{
  "model": "segmentation model",
  "dataset": "dashed paths with two dots that lie on the same path or on different ones",
  "train_examples": 295000,
  "image_size": 48,
  "crop_scale_min": 1,
  "horizontal_flip": true,
  "num_classes": 4,
  "arch": "unet",
  "norm": "batchnorm",
  "hidden_act": "silu",
  "pixel_unshuffle": 2,
  "widths": [48, 96, 96],
  "blocks_per_level": 2,
  "block": "basic",
  "attention": true,
  "upsampling": "nearest_conv",
  "init": "kaiming_normal",
  "residual_init": "zero_last",
  "optimizer": "soap",
  "beta2": 0.95,
  "learning_rate": 0.0039,
  "beta1": 0.95,
  "shampoo_beta": 0.95,
  "eps": 1e-08,
  "precondition_frequency": 32,
  "max_precond_dim": 1536,
  "merge_dims": true,
  "one_sided": false,
  "adamw_lr_other_params": 0.0013,
  "max_grad_norm": 1.0,
  "max_steps": 11200,
  "batch_size": 256,
  "epochs": 9.7,
  "lr_schedule": "wsd_sqrt",
  "decay_fraction": 0.2,
  "final_lr_fraction": 0,
  "warmup_steps": 330,
  "weight_decay": 0.0,
  "adamw_weight_decay_other_params": 0
}
Rows from block 9, named by matrix and row number. Rows with one number belong to one channel. Each number is 50 + 10 x the weight over its row's rms, rounded and kept within 0 to 99. All counts start at 0. After the name is the row's rms in percent of the matrix's.
# convs0: first 3x3 conv (model.decb.0.1.convs.0.weight, 96x96x3x3), inputs 20-39, a 3x3 kernel for each
# convs1: second 3x3 conv (model.decb.0.1.convs.1.weight, 96x96x3x3, transposed), outputs 20-39, a 3x3 kernel for each
convs0.50 101:65 52 50 51 56 61 50 52 56 47 71 48 63 46 44 33 57 36 58 47 50 39 43 58 55 41 38 47 53 54 36 64 52 48 53 49 49 34 39 34 62 54 46 49 64 43 41 54 57 42 56 59 58 46 70 55 50 45 59 48 44 38 52 43 47 45 47 52 46 39 58 57 65 54 39 63 51 49 43 35 46 38 36 42 53 71 43 29 59 66 47 56 45 60 44 47 57 48 50 59 35 49 54 48 52 58 47 32 32 67 58 47 55 52 47 62 60 43 57 46 65 43 40 45 48 48 69 50 51 44 39 38 45 64 58 41 56 60 41 56 60 51 52 48 56 65 53 58 49 41 52 42 61 53 61 42 38 36 54 51 36 41 40 58 58 56 54 67 45 51 73 33 56 42 41 44 43 43 48 52
convs1.50 095:56 55 47 59 50 32 21 47 51 49 35 42 58 57 53 38 49 60 49 42 63 63 66 51 50 59 52 46 41 56 65 33 44 36 40 38 51 52 50 45 39 52 58 71 55 36 63 32 44 43 43 60 61 54 52 60 52 63 35 63 64 38 47 45 32 43 63 52 31 54 65 45 49 45 53 69 35 75 70 55 66 57 37 52 30 38 54 47 62 38 60 51 27 61 66 54 41 42 39 48 48 33 56 49 41 43 45 49 45 51 65 44 53 64 61 48 53 67 55 59 40 58 47 64 46 50 43 42 52 53 40 55 60 39 53 42 58 35 39 44 42 54 58 50 52 36 55 67 40 46 57 55 40 37 61 53 37 37 59 47 54 44 55 51 67 34 60 50 56 37 62 42 73 46 48 50 53 54 27 49
convs0.51 085:48 51 66 47 52 44 44 65 48 57 62 51 38 55 45 58 51 55 57 61 46 64 30 27 40 53 56 47 54 65 36 61 33 45 59 48 37 53 59 56 72 61 42 27 42 54 49 39 55 59 58 47 43 47 40 56 54 57 52 36 33 81 42 51 46 56 44 59 39 40 58 51 64 53 75 61 56 54 44 53 64 43 65 45 49 37 43 50 46 39 63 37 61 51 56 53 44 43 47 58 64 49 59 47 43 47 46 46 58 39 38 62 56 57 60 77 54 55 50 41 48 67 60 31 35 36 69 64 64 35 64 43 39 48 44 50 59 58 56 45 56 44 46 62 49 53 53 36 46 65 45 39 57 64 48 60 64 36 47 51 52 63 43 50 51 63 52 54 57 30 69 50 58 41 54 57 40 58 52 72
convs1.51 106:60 52 44 57 55 40 43 52 34 34 31 34 47 60 49 64 38 44 50 63 60 46 66 42 40 32 44 58 78 49 63 44 50 51 44 55 49 51 38 67 37 50 52 54 54 51 52 47 53 29 55 53 42 41 30 44 73 62 33 49 58 51 56 63 63 68 69 50 63 56 58 54 58 52 79 56 52 44 48 48 46 51 46 48 59 37 61 57 47 58 56 63 49 61 69 52 36 57 47 63 53 63 68 32 54 66 51 55 47 64 50 44 51 45 52 55 42 55 49 58 48 46 57 62 48 47 67 54 52 41 40 51 50 42 38 41 54 54 55 33 45 51 67 40 55 51 58 67 66 67 23 41 45 49 39 41 49 46 35 43 53 53 59 53 46 57 37 52 43 45 34 63 46 61 30 46 43 51 61 49
convs0.52 101:54 67 69 44 44 54 52 49 75 61 57 54 77 36 57 56 52 61 44 52 51 66 69 63 57 58 56 49 65 66 55 56 50 35 48 48 53 53 55 37 49 51 50 44 39 62 47 50 45 64 54 46 54 59 40 41 38 49 48 35 47 56 55 60 49 59 50 52 49 38 42 51 48 47 48 43 54 57 55 52 44 40 37 45 59 66 56 42 45 45 51 45 59 65 46 71 51 48 44 44 48 43 48 56 69 38 69 59 59 60 58 50 65 53 47 47 44 49 33 53 48 38 66 50 48 54 45 67 53 51 64 51 54 48 60 47 55 46 44 57 46 47 47 50 51 53 34 62 54 36 50 49 43 65 60 49 71 51 50 42 53 46 45 54 48 52 56 42 56 49 37 45 69 53 55 52 44 54 67 35
convs1.52 103:51 67 41 42 52 44 50 52 47 46 54 55 34 55 43 40 45 38 58 39 45 40 56 39 43 52 54 70 53 60 49 53 32 49 31 58 37 57 42 49 47 48 41 53 40 50 29 53 38 27 60 50 58 50 54 57 53 60 44 58 52 61 59 53 49 58 61 37 40 51 52 47 54 44 56 38 43 52 42 52 38 52 51 54 38 78 51 53 55 59 46 37 45 44 69 44 41 41 47 43 52 70 39 44 59 39 56 68 44 59 51 37 58 43 59 61 47 39 49 55 34 49 57 47 59 30 51 56 55 52 40 41 47 43 52 49 39 47 52 47 48 56 62 43 59 50 36 52 46 46 51 45 72 44 49 55 43 65 53 51 60 43 52 51 57 57 46 44 63 41 55 58 42 48 61 56 43 34 35 45
convs0.53 091:27 73 38 43 54 43 50 65 65 47 55 42 57 60 52 62 39 48 47 48 51 50 50 61 34 56 62 51 38 56 62 39 43 53 52 53 51 37 55 51 60 37 37 44 49 71 54 54 51 41 51 44 57 50 59 35 58 38 46 51 51 26 53 39 50 43 56 43 57 35 54 46 45 59 30 55 28 38 41 42 41 68 37 48 48 31 45 53 46 56 46 50 54 47 47 46 54 47 41 62 48 30 46 62 48 48 42 66 42 38 56 67 63 51 52 46 38 47 75 37 64 48 48 67 42 36 47 41 28 44 52 44 71 32 58 40 70 59 58 47 43 36 40 41 50 56 50 31 52 49 46 44 52 50 61 39 51 60 56 49 43 55 68 43 49 42 37 39 47 44 57 45 47 45 54 49 48 36 42 52
convs1.53 101:59 63 28 46 67 72 60 38 68 60 49 50 42 50 51 59 72 49 55 65 56 50 56 41 57 45 61 42 31 49 43 59 56 34 47 52 54 59 53 64 51 26 39 45 55 53 48 50 53 58 55 49 44 45 68 57 57 48 49 42 44 58 36 43 46 56 43 69 49 47 59 44 56 59 60 59 64 59 56 53 40 46 63 29 55 49 56 58 64 43 43 71 59 52 52 27 45 43 48 31 37 36 44 39 35 77 49 45 37 57 54 62 45 46 45 36 71 44 53 60 51 46 46 51 54 71 72 37 46 55 71 69 55 46 62 46 43 47 52 57 37 56 49 57 57 44 45 55 40 64 64 45 39 66 40 43 47 51 53 44 41 48 44 50 48 56 57 35 59 36 40 41 54 40 48 62 48 67 44 48
convs0.54 103:38 63 58 49 66 34 47 47 49 55 54 56 56 60 59 56 48 47 41 50 67 52 48 38 42 56 38 50 60 51 51 62 54 65 60 48 64 56 44 45 46 45 69 47 37 53 57 50 59 50 35 43 43 44 56 58 45 39 57 60 43 58 31 37 53 60 37 57 43 73 60 44 43 52 36 45 47 45 35 39 46 59 56 39 21 53 61 52 59 28 55 43 28 33 60 65 72 47 51 53 32 29 45 54 54 23 54 37 50 48 37 53 57 56 45 41 48 37 41 57 61 62 52 43 45 59 50 46 62 60 39 47 58 48 55 48 44 34 49 43 50 50 44 41 54 61 46 44 53 48 37 43 59 36 42 43 24 49 54 46 59 63 65 47 44 42 40 51 38 32 45 40 39 52 38 49 54 56 54 68
convs1.54 090:64 56 37 51 55 43 34 51 37 65 41 42 60 48 45 50 53 33 42 66 58 42 34 59 54 54 63 36 45 42 45 55 54 51 34 39 59 60 48 61 49 58 68 52 56 50 49 59 55 43 42 59 50 33 48 45 58 51 52 51 35 36 37 28 43 39 52 41 44 52 57 41 48 48 51 55 37 35 55 48 78 63 42 49 56 60 60 45 51 39 76 48 45 56 55 65 48 85 70 54 59 53 47 44 42 36 41 67 42 54 53 41 52 30 47 39 67 53 50 49 46 49 30 51 63 57 59 57 52 43 40 31 51 42 52 31 46 46 44 62 41 42 43 56 70 60 46 63 58 35 51 69 43 61 53 43 45 52 35 53 35 57 53 48 53 64 50 30 56 45 58 37 52 44 40 39 64 56 53 59
convs0.55 086:52 64 46 48 54 70 39 38 36 44 48 50 54 50 61 51 54 50 48 57 46 56 28 39 47 64 58 62 73 51 34 32 43 62 56 54 63 48 59 42 61 49 44 46 55 42 51 50 63 47 47 65 41 48 51 50 51 41 47 45 50 46 55 49 57 56 51 48 54 57 50 42 38 45 29 31 29 61 64 52 58 49 42 48 58 56 46 53 55 38 51 58 49 46 49 45 36 53 48 49 45 54 55 50 50 59 61 47 61 48 45 47 49 58 50 39 61 51 44 50 34 68 53 40 55 52 38 36 50 30 47 55 44 35 48 54 68 56 51 43 27 00 00 00 55 50 45 48 36 41 59 61 51 52 42 51 42 48 55 53 49 46 49 55 57 42 42 50 59 42 23 61 50 55 56 46 50 47 64 46
convs1.55 107:53 58 52 43 46 58 36 47 56 52 66 55 49 50 42 40 39 53 50 58 48 46 45 23 54 59 57 42 39 41 48 40 39 47 48 52 46 58 46 59 35 51 59 38 44 53 36 43 66 73 54 47 32 39 52 62 57 58 38 55 61 69 55 29 25 45 48 57 48 44 71 64 66 74 75 49 46 48 49 55 54 56 44 40 41 56 47 42 59 54 35 41 52 59 56 57 43 54 52 39 22 44 54 55 43 74 53 64 52 51 52 63 48 53 50 52 50 64 43 51 42 57 38 48 60 50 72 59 63 64 66 45 58 44 41 36 36 35 60 71 46 27 48 40 45 43 48 36 69 59 50 56 57 49 68 55 77 51 63 63 64 40 54 86 73 57 45 48 33 36 49 61 48 58 45 55 47 62 67 46
convs0.56 104:58 34 57 58 58 46 43 88 79 38 35 42 57 30 29 48 45 32 45 57 43 39 52 62 37 37 56 49 42 50 60 48 34 47 37 54 50 39 47 38 38 46 58 60 46 51 43 46 66 54 59 52 55 56 61 48 39 51 38 37 42 57 53 57 60 51 43 39 41 59 43 42 46 55 45 56 50 54 56 61 48 42 74 53 47 42 62 50 55 54 55 51 55 44 31 65 41 61 42 46 38 54 61 44 34 55 77 46 37 50 47 54 64 60 51 41 42 62 56 57 53 45 52 51 54 48 56 49 37 49 51 53 62 55 55 51 45 53 40 52 50 47 53 48 66 44 36 41 44 67 35 42 68 47 59 55 52 32 43 48 42 37 46 57 65 62 47 56 42 50 40 34 58 44 54 48 20 59 71 48
convs1.56 098:49 51 37 40 37 51 59 41 38 51 47 48 44 58 59 50 51 57 58 47 51 42 53 53 33 50 40 53 50 40 30 60 52 45 45 54 46 53 52 50 63 57 56 64 57 64 53 42 44 35 46 46 41 38 56 40 49 45 51 47 68 36 29 66 72 44 48 46 52 43 60 43 59 33 50 62 56 48 49 64 58 53 45 59 54 53 46 14 10 44 46 51 53 51 65 51 47 52 58 49 37 34 52 55 52 57 62 54 60 38 51 41 42 49 60 27 66 42 33 58 37 30 44 45 55 54 39 50 37 48 62 50 34 83 53 50 51 51 59 45 53 38 57 59 45 51 59 42 45 49 36 42 52 57 43 48 51 38 44 55 23 46 51 46 59 31 40 38 31 70 63 49 33 56 62 56 46 64 48 65
convs0.57 107:58 39 40 71 49 55 47 45 19 68 64 58 57 78 50 52 60 41 58 48 45 67 48 52 45 44 46 51 49 46 41 73 53 41 57 53 54 58 46 70 45 51 29 49 48 52 48 51 68 43 54 57 39 32 44 50 60 48 50 45 29 58 59 42 35 43 39 56 45 63 53 49 48 41 46 48 58 46 46 45 51 55 56 51 59 42 48 42 43 34 47 41 39 38 45 46 28 30 46 52 48 57 61 38 47 50 66 53 45 67 43 34 71 41 54 54 59 47 48 46 47 47 38 52 49 40 55 51 49 60 60 57 51 47 47 43 49 55 51 55 52 49 42 47 50 43 26 56 58 42 73 71 47 59 57 52 24 61 51 38 55 75 50 56 40 48 47 61 49 44 53 62 48 54 46 53 55 68 34 55
convs1.57 111:52 51 40 62 43 50 59 56 48 65 50 61 47 50 69 59 48 41 32 56 60 58 54 38 50 54 51 33 37 48 54 59 63 77 66 60 52 51 44 46 58 48 53 58 52 71 52 28 53 42 51 51 46 46 46 62 52 52 51 53 52 32 49 49 44 42 52 53 56 52 51 52 55 44 56 58 71 35 50 47 54 47 35 71 46 44 61 35 43 24 58 53 52 45 52 54 52 52 41 53 42 35 54 56 52 45 53 43 49 58 61 43 57 50 50 33 48 52 47 57 48 59 48 66 48 30 44 60 42 57 64 41 51 56 53 49 55 53 42 60 35 38 61 47 52 49 43 49 58 60 40 59 62 41 44 67 46 40 44 41 39 53 41 49 53 43 62 40 47 56 55 42 59 54 63 48 49 65 40 45
convs0.58 099:41 43 48 41 58 51 38 52 53 54 51 41 48 45 46 58 57 45 54 39 43 51 49 24 49 57 49 38 50 65 36 69 58 46 44 45 39 40 35 50 43 60 50 57 61 52 58 57 14 45 49 38 64 60 59 55 48 54 68 55 58 32 45 53 42 56 61 44 33 53 33 52 56 47 38 39 57 42 42 45 39 62 49 62 65 66 54 58 51 56 60 41 58 68 59 41 55 35 46 46 49 40 40 52 38 50 28 36 45 48 45 42 49 56 43 45 42 71 53 74 43 35 63 62 53 48 50 58 60 61 59 47 40 47 65 47 46 42 46 46 49 52 55 48 58 49 51 78 44 45 59 59 54 40 39 56 37 43 59 49 27 50 42 52 52 50 49 61 44 48 46 35 51 62 37 56 53 35 50 52
convs1.58 091:53 42 62 50 40 51 57 48 52 52 47 38 54 54 56 56 45 62 57 64 53 56 53 49 38 62 61 44 65 44 46 26 41 55 62 63 60 61 53 64 49 45 44 66 56 53 55 52 45 63 59 51 59 42 61 55 45 41 42 34 63 45 70 64 60 43 47 64 44 50 58 43 57 43 58 49 48 69 57 60 71 41 47 39 56 38 51 32 58 41 47 55 56 46 51 49 52 47 44 46 53 52 36 45 40 45 51 42 67 33 46 54 51 56 50 62 53 44 46 55 51 59 59 47 39 48 39 36 56 45 49 41 52 42 58 48 46 41 55 54 50 46 49 51 49 51 57 55 52 56 61 64 48 56 37 45 57 35 42 48 40 36 51 62 42 55 47 57 60 42 42 45 46 53 50 47 65 50 60 58
convs0.59 118:48 53 62 56 70 45 62 42 59 70 63 54 73 67 62 56 53 55 48 34 62 49 50 34 66 59 45 52 32 54 40 44 65 42 50 61 51 62 59 65 73 37 52 54 48 54 43 46 51 61 57 47 31 30 50 60 45 41 57 60 53 59 51 46 40 42 39 33 58 55 62 58 57 42 50 51 60 50 46 52 49 50 33 50 54 52 38 35 35 45 56 42 49 25 51 55 55 53 46 55 45 44 68 44 58 45 39 59 57 50 62 53 48 61 43 51 53 44 44 49 47 63 49 61 38 53 41 49 50 56 53 46 52 62 49 45 50 48 49 56 46 46 44 50 54 55 66 42 54 68 60 58 43 37 38 49 46 39 66 43 54 65 48 42 43 57 68 40 54 48 40 46 57 42 77 49 51 54 50 48
convs1.59 100:53 52 56 47 59 41 59 44 52 42 48 50 33 60 52 38 52 46 51 41 58 44 31 36 30 48 52 42 48 54 54 21 51 53 53 48 59 30 49 45 46 42 37 59 54 62 52 54 43 45 56 41 52 59 60 56 64 40 40 52 60 43 64 58 40 53 50 53 55 51 58 52 57 60 62 58 56 57 64 41 58 49 48 50 42 44 54 45 60 54 64 59 53 33 45 69 63 54 45 37 60 48 60 65 38 59 55 53 40 38 54 46 50 34 60 47 39 47 59 48 58 39 43 59 41 53 38 52 64 65 62 49 60 59 50 58 49 44 41 49 44 49 47 45 30 51 43 49 51 62 34 61 49 49 50 40 55 30 56 47 52 50 33 54 53 38 36 46 46 61 41 62 71 48 58 07 42 75 57 38
convs0.60 112:37 43 37 46 84 67 40 49 28 57 49 50 52 43 43 58 61 46 54 43 44 50 36 67 46 53 43 55 53 35 55 68 37 48 42 70 51 49 56 57 59 50 57 40 45 49 53 38 34 21 43 27 57 58 46 38 48 70 45 54 60 48 53 52 44 61 44 52 48 46 56 41 56 46 54 43 40 48 48 58 43 64 37 56 44 49 61 35 43 47 40 41 75 52 62 60 55 48 40 49 70 50 38 54 47 57 48 55 53 48 55 48 61 51 53 51 56 47 44 48 52 51 38 47 63 49 47 43 56 40 54 47 53 35 49 55 48 44 46 50 57 52 46 53 45 45 42 71 22 44 67 42 39 50 67 38 67 40 27 52 65 60 43 46 60 43 63 41 49 51 55 73 47 54 59 50 34 31 65 55
convs1.60 096:42 73 44 57 47 45 47 50 53 48 41 52 50 55 62 49 43 63 49 63 52 46 45 40 56 44 53 54 47 53 51 56 56 62 59 44 46 52 34 31 43 59 32 58 65 50 41 58 63 37 55 74 47 35 39 58 42 39 55 62 56 49 56 56 51 55 34 49 48 54 65 53 59 49 74 62 59 56 35 54 36 49 72 46 40 36 70 44 58 53 52 58 48 42 45 54 52 44 52 53 39 57 60 45 48 46 37 44 52 58 55 54 60 60 44 34 50 48 54 53 47 51 59 40 54 39 43 48 50 48 65 40 47 55 59 53 39 41 56 56 53 56 57 35 69 56 41 54 67 49 52 60 42 41 59 43 40 44 44 42 42 51 51 43 40 50 55 39 46 58 48 69 53 44 70 44 55 34 27 33
convs0.61 107:41 47 35 45 56 57 60 61 34 54 52 56 52 41 44 46 54 38 50 37 38 56 51 55 35 55 58 50 78 46 53 69 39 46 46 38 49 41 52 62 52 51 53 27 47 43 37 61 55 75 29 53 50 54 60 69 49 50 36 47 51 44 45 39 43 66 46 71 48 47 52 33 50 62 45 54 46 59 48 43 40 50 62 44 56 58 43 61 50 56 66 42 51 56 36 53 30 35 54 47 45 52 51 42 44 58 45 46 31 65 46 57 68 53 60 65 43 44 64 40 50 54 41 52 48 58 49 63 49 61 50 40 54 44 40 56 38 58 51 44 60 37 54 46 56 63 48 59 38 77 50 58 46 73 37 49 53 37 49 44 64 54 42 37 54 53 46 43 47 50 46 23 58 48 46 62 42 58 61 41
convs1.61 098:45 51 46 53 49 42 51 47 47 50 42 38 37 54 53 47 41 67 49 54 45 61 34 41 51 43 47 49 40 62 54 46 58 54 34 50 45 44 46 64 37 47 47 54 30 56 61 37 51 48 52 54 46 50 38 31 25 51 60 56 59 44 63 33 59 49 55 57 53 49 58 55 42 43 47 56 38 52 42 51 45 46 29 42 52 42 33 56 56 40 58 57 65 45 48 38 58 72 65 39 45 41 43 49 36 33 52 44 52 39 46 54 44 34 51 39 63 75 60 36 62 66 45 38 46 50 33 45 42 58 75 52 42 53 62 58 58 49 69 73 54 52 48 42 42 56 47 49 41 58 54 56 37 35 52 47 55 51 48 44 38 51 68 49 68 46 59 38 46 65 45 56 39 45 50 28 68 76 44 38
convs0.62 102:46 41 61 52 54 40 36 36 25 69 48 45 48 58 62 47 46 51 49 62 55 58 62 45 39 45 24 46 31 59 33 57 37 46 54 41 56 44 56 52 46 37 42 56 64 49 51 44 43 53 56 56 44 69 50 49 43 60 46 56 57 60 39 51 53 50 45 61 52 53 60 44 49 56 39 46 34 20 59 46 42 67 52 55 29 51 48 50 48 56 52 38 38 67 49 56 42 55 55 54 41 71 49 68 51 40 54 50 44 24 47 57 57 41 41 40 57 43 32 62 39 52 57 47 45 51 47 41 57 49 41 41 58 74 31 72 45 36 57 49 50 32 20 45 47 47 54 41 36 51 45 38 45 51 52 61 51 52 45 48 52 61 48 41 34 36 50 68 62 57 38 58 22 53 69 57 53 49 49 38
convs1.62 101:64 55 46 56 50 72 30 56 41 28 51 59 46 48 36 44 43 36 34 37 51 42 50 44 68 67 55 41 64 53 54 42 46 57 62 42 41 39 39 35 63 62 43 54 56 30 60 56 50 62 51 63 36 47 41 69 44 48 55 42 62 62 55 52 32 37 76 52 31 54 54 60 56 58 41 66 41 43 56 45 51 52 49 58 49 41 47 41 65 42 51 32 63 44 73 47 65 60 59 62 37 35 50 46 51 48 60 58 54 23 50 63 63 35 43 35 45 67 37 56 59 51 41 57 55 45 69 50 42 70 44 49 65 45 57 43 56 46 52 44 51 42 53 40 56 60 57 55 47 43 49 69 55 41 46 53 53 49 50 69 39 58 61 42 60 54 69 52 38 47 47 52 47 54 58 69 49 51 77 39
convs0.63 083:54 64 49 48 63 36 59 53 63 28 31 46 45 57 62 47 51 37 59 56 52 54 57 79 58 66 60 58 49 67 68 62 55 65 57 51 45 74 32 43 47 39 65 68 53 63 52 38 56 34 51 51 45 27 39 66 54 43 56 63 48 38 58 65 53 46 48 45 32 52 45 47 41 26 46 45 58 49 53 35 39 35 52 50 58 62 45 46 53 58 45 48 32 40 47 37 39 51 36 55 42 53 38 39 51 66 55 41 45 59 40 43 32 33 47 40 54 28 43 50 49 37 34 38 39 47 60 58 49 72 73 53 50 39 54 46 57 42 56 50 60 47 41 55 42 54 47 48 52 41 47 42 52 55 50 55 51 32 54 51 43 49 55 44 48 56 54 52 47 64 58 66 33 47 54 58 58 45 42 40
convs1.63 103:48 55 58 54 49 50 52 45 47 49 67 68 55 35 58 47 59 46 50 55 64 45 59 69 57 53 70 32 50 39 68 52 52 48 43 31 59 25 46 45 59 49 48 42 36 42 47 29 37 40 38 41 58 40 47 63 39 62 49 69 56 52 45 66 57 57 42 63 61 47 37 57 63 60 57 39 63 52 54 56 55 64 43 56 50 47 48 46 52 53 45 48 52 38 62 60 46 45 37 55 50 57 54 60 32 49 57 63 46 52 30 69 27 64 45 48 37 52 78 51 41 63 31 42 55 49 72 65 56 65 70 49 45 58 51 49 47 68 49 26 42 56 57 55 28 36 37 42 49 46 47 32 45 57 52 61 51 40 51 48 47 62 67 62 58 47 46 50 46 72 66 44 61 50 68 40 75 52 47 56
convs0.64 109:71 57 34 57 48 58 60 55 50 51 48 53 45 51 37 55 48 60 49 50 46 46 59 66 42 51 38 57 51 46 46 44 63 32 50 52 61 58 65 46 33 52 40 56 47 68 61 60 40 43 57 51 38 46 48 47 43 63 38 57 81 29 53 57 50 37 30 53 53 48 60 60 49 41 58 48 42 30 47 49 56 43 65 62 69 43 51 36 37 45 54 21 46 44 23 60 50 58 58 44 42 37 46 76 45 56 54 57 46 34 59 47 62 46 35 46 56 51 51 50 47 53 62 38 60 45 42 46 40 43 74 65 57 40 59 34 45 57 45 55 33 46 50 54 59 61 65 46 58 63 65 38 52 39 42 51 53 57 53 49 58 37 39 41 63 46 39 32 41 37 46 48 55 45 39 44 45 52 43 41
convs1.64 095:47 71 43 39 47 46 35 48 34 59 51 45 62 67 68 70 45 79 58 41 62 52 52 62 46 52 49 49 52 59 57 50 42 61 55 56 56 54 62 58 54 57 36 50 45 53 42 65 61 57 64 47 54 43 54 59 34 39 44 44 63 53 30 45 53 54 38 41 53 47 48 40 51 52 45 53 49 55 45 57 42 43 67 67 28 53 37 46 39 54 67 61 39 56 34 60 55 44 59 39 43 34 69 43 51 63 54 47 62 69 53 55 20 64 56 55 39 51 52 49 59 56 53 43 57 67 58 49 44 42 47 67 59 54 51 51 39 46 44 45 60 38 56 43 58 70 59 38 47 72 32 45 52 77 52 54 34 47 40 58 42 55 33 45 42 48 53 70 50 46 42 27 71 62 46 52 54 66 55 50
convs0.65 106:60 50 53 62 56 61 67 61 58 61 72 50 45 45 35 43 46 35 60 49 43 53 86 45 56 55 59 55 52 46 47 53 34 35 58 51 37 62 47 48 62 60 43 37 58 49 52 55 54 61 55 51 62 46 48 39 51 41 59 56 58 36 45 55 61 54 68 38 62 71 44 38 46 51 48 55 55 43 48 53 45 53 50 60 63 59 44 53 55 56 48 59 35 46 46 35 61 18 51 47 51 64 52 38 62 69 47 25 62 65 50 54 47 57 48 61 55 56 53 46 34 35 39 57 44 59 53 58 53 36 63 48 32 47 48 51 52 47 42 53 46 48 56 44 54 53 43 48 39 52 42 47 59 34 48 54 36 37 47 70 25 50 42 59 50 45 55 66 59 64 35 50 43 51 75 62 62 65 67 41
convs1.65 099:45 48 49 33 36 62 43 57 44 55 47 53 61 36 50 44 49 60 36 60 54 52 38 44 67 43 53 68 45 54 55 49 48 62 44 47 47 56 52 40 44 61 46 41 57 49 58 51 49 82 52 33 56 55 38 36 46 44 32 40 47 60 25 71 46 38 54 38 43 54 49 40 61 50 50 61 46 59 69 57 69 51 66 61 50 53 35 63 29 29 54 58 57 55 52 62 48 60 66 70 28 45 37 54 51 60 49 55 57 49 43 39 38 29 55 49 31 53 48 51 60 58 49 44 38 72 47 44 47 47 56 47 64 48 46 48 54 52 38 73 51 41 49 45 47 59 55 56 54 50 58 53 60 44 40 40 47 49 53 48 53 40 57 51 48 38 56 59 55 45 48 47 43 44 58 51 44 48 83 41
convs0.66 098:34 60 47 44 42 48 51 38 56 38 54 50 33 38 58 37 35 25 51 39 43 42 49 63 51 54 53 54 48 51 54 50 67 55 38 40 53 40 56 56 48 51 31 36 53 29 51 46 49 52 47 61 63 63 57 50 52 55 48 36 40 50 59 67 57 45 52 42 47 47 44 47 44 61 59 46 55 48 33 41 42 65 58 58 65 53 67 42 49 64 59 61 50 63 53 60 42 42 56 44 40 55 43 40 33 49 62 55 45 46 46 54 41 26 61 57 55 64 61 39 58 55 58 47 67 61 53 56 25 35 41 31 47 47 34 49 44 43 53 51 57 54 50 53 57 49 42 55 49 43 46 44 48 57 52 41 40 56 24 43 41 37 41 60 61 46 36 48 71 41 51 70 79 45 33 34 33 75 52 37
convs1.66 092:56 51 50 64 45 42 48 50 53 75 73 48 40 48 47 40 52 38 63 41 38 47 49 31 46 54 57 57 62 61 55 36 48 45 57 47 58 54 60 58 36 50 50 51 42 53 39 28 75 58 45 44 60 62 50 43 48 62 35 32 34 45 46 63 49 44 52 48 55 43 34 36 56 57 47 67 47 67 38 48 53 43 42 56 51 58 40 47 32 49 45 64 61 42 55 73 49 44 50 50 47 62 46 59 55 50 52 43 59 40 45 59 43 38 43 59 44 40 43 61 35 49 51 55 54 55 50 63 58 60 45 47 65 40 45 49 50 37 52 33 67 68 63 53 53 54 52 57 46 61 59 43 60 64 46 45 40 46 56 54 55 52 55 49 52 56 41 60 52 37 60 51 58 45 63 51 51 63 27 43
convs0.67 105:54 50 54 56 44 55 57 44 45 43 50 49 25 37 56 58 64 45 59 57 68 39 35 44 59 53 59 43 39 43 38 49 41 33 64 40 43 45 48 43 60 60 51 56 60 56 31 29 43 56 43 52 53 55 35 67 45 40 56 71 55 44 50 59 65 72 41 52 59 79 51 48 46 63 44 39 54 51 41 55 50 51 62 60 43 33 44 40 64 56 54 63 62 35 43 48 56 54 61 55 53 64 49 41 40 66 42 55 48 65 49 43 46 65 42 43 64 49 42 69 56 47 46 47 49 41 44 41 35 50 63 45 61 53 58 32 58 42 45 35 34 49 34 47 45 54 52 45 34 39 51 56 47 59 57 54 45 53 65 62 38 59 52 53 23 40 66 39 38 45 49 47 70 64 42 50 47 58 57 62
convs1.67 088:52 65 53 35 48 47 52 58 63 51 54 35 44 53 60 49 41 39 51 52 43 36 62 57 52 55 51 52 38 53 49 62 56 53 69 48 66 36 45 62 35 50 45 52 47 63 36 55 33 41 51 59 33 55 38 49 63 44 78 46 54 42 43 64 55 63 61 49 50 39 37 50 52 52 63 39 55 28 44 32 30 38 46 31 56 56 59 37 51 43 39 62 35 58 45 46 61 45 44 52 50 43 55 61 46 55 54 57 60 60 49 38 63 47 37 50 46 41 51 60 41 49 42 33 52 52 46 50 61 50 58 47 38 44 39 46 34 47 47 47 58 60 39 67 51 39 51 44 49 43 36 30 48 39 51 66 47 65 59 50 45 48 52 56 56 56 41 40 26 52 47 48 42 46 52 43 41 39 46 63
convs0.68 097:66 39 69 55 45 33 63 48 51 55 43 36 60 45 44 58 56 57 51 40 50 58 60 54 30 53 43 41 52 60 48 53 44 46 59 57 54 53 50 47 37 55 53 61 65 39 41 52 47 55 55 53 53 42 53 63 57 54 38 38 38 60 31 50 41 47 41 40 50 53 67 49 38 62 53 77 56 43 89 60 64 41 42 40 55 35 59 40 66 48 39 53 43 38 47 30 33 54 39 30 49 50 42 41 56 47 56 42 38 81 39 57 31 54 49 48 44 49 43 39 55 45 37 55 40 50 65 40 36 70 45 37 63 63 43 50 61 44 37 45 57 27 51 33 49 56 39 49 65 57 48 45 48 54 46 57 42 48 57 61 46 52 31 65 48 19 65 54 19 78 53 44 47 39 43 60 55 51 40 53
convs1.68 099:23 55 55 53 62 36 41 46 29 45 58 48 43 48 63 68 55 51 61 64 43 43 33 56 70 55 48 53 54 50 57 48 56 45 48 44 41 43 64 47 56 61 49 57 66 59 54 44 65 61 50 40 34 40 65 44 52 50 46 49 50 50 42 51 57 58 59 68 31 56 44 62 32 52 27 44 57 40 44 60 59 62 52 59 48 68 64 30 66 71 58 66 64 48 56 35 55 59 61 48 28 41 73 52 64 55 56 47 45 65 44 48 37 48 49 55 69 37 42 44 58 51 38 52 67 42 43 63 47 58 57 43 35 27 60 81 70 33 71 53 41 53 50 36 54 59 51 55 58 51 50 49 54 45 50 56 32 56 36 50 41 53 37 52 64 59 41 47 43 37 65 53 50 37 51 54 55 47 43 60